From a checkpoint of a small segmentation model: norm rmsnorm, moe top_k.
Rows from block 9 of a small segmentation model, named by matrix and row number. Rows with one number within an expert belong to one neuron, the router's apart. Each number is 128 + 32 x the weight over its row's rms, rounded and kept within 0 to 255. All counts start at 0. Numbers have three digits each.
Before each expert's rows are labels from the 100 images, of 14848, where the router gives the expert most weight on average: "colour at peak" is the nearest of a few named colours to the mean colour under the peak; "responds to" is what is common among them. Only what is clearly more common there than usual is listed. The data: rendered rooms with furniture.
# router: router (model.blocks.9.mlp.router.weight, 16x128, trained with AdamW), inputs 0-63
# up: expert up (model.blocks.9.mlp.up, 16x128x128), inputs 0-63
# down: expert down (model.blocks.9.mlp.down, 16x128x128, transposed), outputs 0-63

# expert 14
colour at peak: brown
responds to: table; count: four; arch; largest object: table
router.14:069097137118067077088170119136132148076122132077149191144153106120165162166116153085104161108176165177170108149098095107189107126134135094156147133072095136097096107084132126196150178137152135
up.0:128155147142135105128159111216167150156090056114112164093116135169114074101127099106142151163104131161086051099119138082130103142117121192109120212123093138119159084075153156129124086110101178
down.0:159116118123095145096137090150130062113117151125192148131109120099163080094156113100116075129113173080165065206155132140073160124163194101147177101147123088143132092092122072161092148128156137
up.1:151141143160131079082133153119151086142138125078160150106168202139094140132156182111135124096188100076161176142119114117085172127145086092185153122117192098139073109089106135168073159036143145
down.1:185136143112171126123099085143129159092157101142108134161103137135194138148114070143160120143121155124151119078086129090147037073092142190080207142168074158092169131100133086095143105118098091
up.2:182096118125136137199194143099157143100213138160123131080074146107139140049155104166086119160089129133166084134149121096116057070113153095147098127142189104160127137129107066128168140162085144
down.2:135099141158118115067105135098158139141168126155176148132160089192170112144123100206156206112159082184098103114154118143180164088104108122091078122101144130123096159175098085059106057130169125
up.3:148129134095111095136094153157089087114162138111152104109166135148167115166158121106167142153116119030155088075083150128127109124068082087149113187084135059128118086117135088133153131203123103
down.3:137116138097167103173141129111129153054162128087138096074112086173125106167084154130125087145196102108117074186165083177142104118114094215123110126194149144134159120145137161134178112119101095
up.4:140103077152116093109119151158166104137119119164140179105087103187099107175141098161089076127193136175123129087155111117112111074142077111153138148134142080124151122133073126170161127156096156
down.4:115130122110135150130139160098146124144157171176100114133148141150123040101143124103141162197091160123089074164071122173159080110128159120153116093161150193166072114098137151065070153145148159
up.5:154154119097096122138152147148134055130134116100148094060119093141088190111138141121195108105073065122144160136095133127105127086147166135087141055152091142071142143157106125135100161086096174
down.5:094081156155173127114103150201070162107138107083120143113100097173207184173131176119099092068138127160130129075127132155153089183118064111146093112121097153097096094152163124108082127143132160
up.6:090099168157104088133070126136170114093133143108088098155104147102153055108188113176175043138134112152129177134184133126144101111156165129147125126118077116117175126090114093193137089152059087
down.6:085077145143165122136133135133183112140213116131178139153151127179126123122126082139098179096132139213103113121117129169078107173129140091157102151184127103107129092126131137105081155130128183
up.7:166170142127116162143133154079101159157090138126128168102101133141124212105130142109119085124125139191123045167130149150142083134097075127113114111110135132161164107163100165100160144154179142
down.7:093087135148078096154114132154140094069101156111039146172137171137119097108219208124124169078112157154130177086133131106126129108152072138084115132158124116131144181167137096113158061134132127
up.8:160098116124062140168103146121108089131094149198137124050140133114162177159123161152143167143178136142135167126085132151087125071173139103133068127083114102104187102139116096136168146155087121
down.8:176165104078145075095139108140207103113101135058159127151128166058126110107130135138118099155108108103077080131145103115130152091112160134136119191110136139207069159107101150094117097092156128
up.9:139107145211130111126130134069144132164098118116161157186160111198130147110167113096138110126176174101130150146136138133187140170144176132118047128132119130098175152127119117142162074140090131
down.9:094172099070150153128127123116087107126145155162091126102134066108088128147087082149132148169133182193120102162118159112104095093107117173124155145107130114102116139129173134154068161069193134

# expert 10
colour at peak: black
responds to: count: zero
router.10:180158148145170136141167124159084099150124181169081114086091158198152111147119106132156155119120143156123109170086135153098100142098162137133122062093128098174123091138113168095155120158139142
up.0:117104095155110132149094144123111115171129086123173071155163104115092099123118120128147172151182125179103144103070207144132150131083132089100071112136091137077111101076132092150119174132115133
down.0:082151189119158083050143116148174144139133225117055106181068138132157086104140132135167064132121114106093108123150111183152136129137154151092148117067146105094155137155104162131140084146111108
up.1:138082094160186062078145132072147167091137155159142099137142140164105144103082076156048086093173164147116086149156108126092125126136139109116144147135181120119081115126187064120110140166134119
down.1:159125116145063179135163113140101142170068109110103163108111099136164110119145106065177144148126130010187175126147170058154110171145138150128139101109086156132155126161050159084135149141126138
up.2:095162128150148093157174172156081181166075137128161159184089115152087174187103084129148119152120134077075144031117104082145128098145135159122169158154121153076104121119125122088114123145085088
down.2:125122135083110139079115129130096073141099075050102157126131153100219120125189113137114166132147124110073156168123098152173087146151104112162089116084136178110098151161171183133134119106126134
up.3:120119125096095140089156140117127180138100218115150148159149137134117125101156136107072092095107088126193181091120125162115118112139135072200136113102111166147153141137137183181122055124163113
down.3:100118080125162111053158140135139113124071165125136118171114161085124120137194114157130164154210109132095091176119116084104104102156170114137167084101154150162134159080170171110142117215124106
up.4:144028105161134109142160070083169158105166076144125147134101105124162141142109106105085084127056133091117136174162118147149161047088099136128088161086126171138134140124123101131129125120164083
down.4:160163150112124161156111139145065110119123155121147145160161106141157161122125143114127126143159093159150145199167132157151059144131080188102072164149154112141142098143132138108162134111093090
up.5:142125073154066181091116150101111100101125163116129080126156103143141087141145049107134176067096148184157141175147100110155144096068132097098094122117083092136156087164100104096158147172118109
down.5:140139119131175123180133161112119128125132110132135116084131128072119167114120148142098136147101066142100108149096123124108094136178132145172162148133115157141119151114198170159084138140139160
up.6:100114094144130146134116105096201115073124155118116120199166166162116107072097144128100112111143107092128072158183159148138096114155149126121194135106169148112058177102068113179127151114104156
down.6:136113104136120140185147138151156099116100144122138099120117088063145148130104185047109160111150146201171095133113079136117196133123103111086096092141094091096143104133158141146070152108174106
up.7:138127095118192108080108099115134127073131146146119151149143149185081098092168119139127091079102122193096095138161086056105130153137157094103123199153136098103145097111104118151112166164155132
down.7:181084168103101101123102143174127123149137179110118157129178145159125142194106051131129150153078130188167169080135144116135166110073162130139192074138118096109142156099111131108086129068075164
up.8:120107117166164120140153115069146130107138091188142154112156185118113081182134095095206173154142141157152088145157140082097174183132199165185152096117143105152133116123107133109180133108174155
down.8:120111177098115093098034111187163092141107098110087096114124036152164167117128154099141101073104128101056154109100176118139119100087105137075159091086123147104132085168085115107116153148130141
up.9:147109113119161106100175129139145157122135109157143151119042169130111131132083165194102165160190119190102135146090115129162124133084209145109044112152127121128146151148125129155174163130129163
down.9:124190119149125193154169114109061136147164158131175149108184112143156126098157111147135102128068093086111106123093143117062131037209140154180133135105086105145074047123152091147097124150123173

# expert 5
colour at peak: black
responds to: count: four; trophy; lamp; flower
router.5:171139149082174136085094155092139143122096188139108130189173106123155150119117135107149135150137101063144167064140073071157129138194160128154152182140146109172113112175144096112129162135154144
up.0:077100136065105180080129139153149153109127163089133082140135126137143136111097183127106122087122099106091129145189098075158098109071103131156134143130184083119096159108137157177169083098111114
down.0:150101080164164086140101187080073095074168131118144157133128144207089136063141171132090154068116140111147141138173115179135145122098115087144074195109155172119141125137140123150117147153106107
up.1:129111123077130142177128073146132142127126113092055142144123129154099117165162130118198183114122130113152156147126101157140112119128155136135207056162139096154060160173195087132107138115140101
down.1:176094180127170145184138121123140140113154153204130167109115166095075119130137146089126101123101147133095134173122116143183117120129175150127066107132110150194130092132121117158146128171154204
up.2:150106189136135177084093128119099071146114121141154127159112170129133206105144116170147162161182127130124095171131191122154048103169116141116169091156078179105145115162166095144131125163185104
down.2:092102128111115119123104152195170137114085076153078115126092098123130098129132172131114109120138147117138101153077129155172159092140127174133100178142128133186157095111164168119147158163079182
up.3:120119085172121151148100105099078139137112140087155113121128108140077091110092173146131158131134103147077142095121068066119117074130138116142155139150119053164116112152153156067085169109120188
down.3:045099144143153071150135160191104159113148146147091109107104152135090124125105105150081085126136114127144142104113105158121093130099142105098106109107089133098147128113121166176133112072137116
up.4:097107109106088152112119103089131144097099130126146079086148124171108106104087168095153123169140138119073162132093116101197091151127187091106083152086142105178157084091183136153124105128078157
down.4:165094133087113135139068108140147141101104106150166109153156154152109176079150148136183156184163131124131105155192127121069046100071192150163170180117122145108138137109095105129126068082085139
up.5:119137073102124172111137073154105136089156121161112125132201154215120145174136119087100137083064175166158113153120116157150090102121139097114110145080152124126120098171126116085134168138124067
down.5:146074143107121058092169107133087128186142137110106188101113129092074138129148102183142111192179102075112133144095131125141098136134157161076173123169067150195136115115125163183167074134113118
up.6:139086065169146137144143104081117143184110082075181128176100138103129109130121125116112089154116130091159118111146146128198135160121102091106125155079121106081124123097168088010143151137213149
down.6:102118181106103120131141131186118097120114099180132149094096192178085113141143114119183138109149121179187112081181095092126113099110147133115186169127185142123116155111159115120175083154145108
up.7:072169167093096127158156090139165107108200128136114137131197134109113083184127096154096146097107151057037095097117168151100168078133097093085093130114094103112096146095171130152155104161158099
down.7:139130112096126137152097126114160104137128097183136135108048105136156183091061146168117161104149138086168129105128171119120116189108130113069127093162137095118128140158110144172115104071163175
up.8:149168089153172117187112155136175139148141079151147104113097135131104081141055152127096164181130214088111190093100083131096093092177079054160116136116141188177108145165179139124114159128121121
down.8:135134107110155096110127124117077124063173185102179127158135147183103164106176154117141094118141072116088161099095147158161076116140084168087144195101160078165174114143166089182088132116070064
up.9:081112147138136178110098091177079080190127125142126166170129113086110078124039127137138164136138095094077077206117139085120132141093121134143123171102088136138167142104104156074165165147044071
down.9:134133111143145122168163152132132103132113099129103117101126143062108067112132148132168129140120160157153132125092193089084095127100128157132148097137125134154097182154141157174111171101112146

# expert 1
colour at peak: black
responds to: count: four; arch; largest object: arch
router.1:099114077121086127113112101111137119160154120069169140115143178162106140146217146104083137168119114130133159112140157142083138093242159162142140054112156183166198086146106145133097112125124123
up.23:120098054086174092141187127165159156114121109125095056135089094132026078136152115140124091123043098122108154125154134163148148095120143120141209160086113138183098128135176171104102089125124120
down.23:143141166182126115118045108161143117151113104126110188092124162079184167142138093120077110136174182187149097121100096067113167082162144146153128109183144183095106100164124056164153132132120185
up.24:091092111146172127118132111140142114113102153153140142158098146149136100132116130143139120104164132130152146127061133122176156145149071081134149067098094092150091170174139103107182151152154060
down.24:071183088143097095155153096115133152109149147123180145116104134148143063088177103121161038124116143114160178135059125141154141112065119050178114105092120126116156139161167118127161166155116079
up.25:066110103141113141144165112109118124138081136034161157128086100147148127089155097109135081143117029144156108073130137153114115154080109077166173152155141117103130151166151084182165080141131148
down.25:150133124095130121063085152129109098165184099141139117144109186190083096154071121137170180146172140169172087124084136149119242160110088158164105124189148122148091138172137136173155145127141076
up.26:116068152175070029151112128135106122133148100086141103124121133131120168136125051088131125076131108139143165087176145130109172115141110123140125133148080109086101115179146174122192108127091107
down.26:096109123088102149108121098106105148175118128094131146112107139104118126087123133100110186045097137169098107140138111082157131127111105136123176104093084152204154147089140158141157143102118121
up.27:165125140118117143115096175161055137169137096128078105181094141112185121174097115107159083170123180058186165165152086120168109110100176091082167090090079159088118155164147173108126158111110073
down.27:083131126127063094163150132158141118118087116137197139097136167121126184180138103111098121136164173169119096167069128135156178137210099165177125145131141148164113135106108081128137110130093129
up.28:135115139134131075165138157139135065111066131124182097131162057093150111118122123154096099068111082093107137112098077086115114170094089094101116114091111112137069187193166129098120129121131135
down.28:194074107086133136129125072157093107050162088168079118101099148097131117109100114154124165125081107096145102093109139096128120128104121094129167141122061168148121116157129133117126163129083115
up.29:152186120133079111157136104077107190155151120083119105137130137146151075128132073121145065099104184187129159119104089139142127120091138037132123116046120069135054164084132164159140088145149153
down.29:097135131127132140223116139105129150126101127189086121097116202124145117136106125144101072158144096099153166095137138090169141121096107142178159138137163160185165087095130198142138171151096094
up.30:187111113143131123119081171099087125119101092119117110112131136167186105113133162175137149150122135103132148124090113114165184095062113162121146137077127100120148134111130076148148150150148168
down.30:153109108106136140101087142093116068157075128113108169169041107133130065130199099143113071119161150137092105157124152148182128096121137124119114160136164110178130143155146120133086137148112123
up.31:119110130140143132122197112141158076091155140100126118115112125132179113117065198082109089133180166167149118133086098148144147130094096067140126152157083111153119100118113135142187132119154138
down.31:134147108159132105115099126119118131139093144081150155143092114125124055150131138132150068135137110108125135130083123100120024142132165130103058109061165133059137138183141119090134140176110120
up.32:130140093122108082126086111104131088148097100154102133110145190157113168176087120143163136124174166131221129146110138094085145120141166160109128143068105112105163143131142112129145190157089105
down.32:150128131161121093139146182123093108120098108150165146129148116075143091142102108053126122179117116156147149160099156157154134143122089100127157113157156128108114161078061123104147097157180074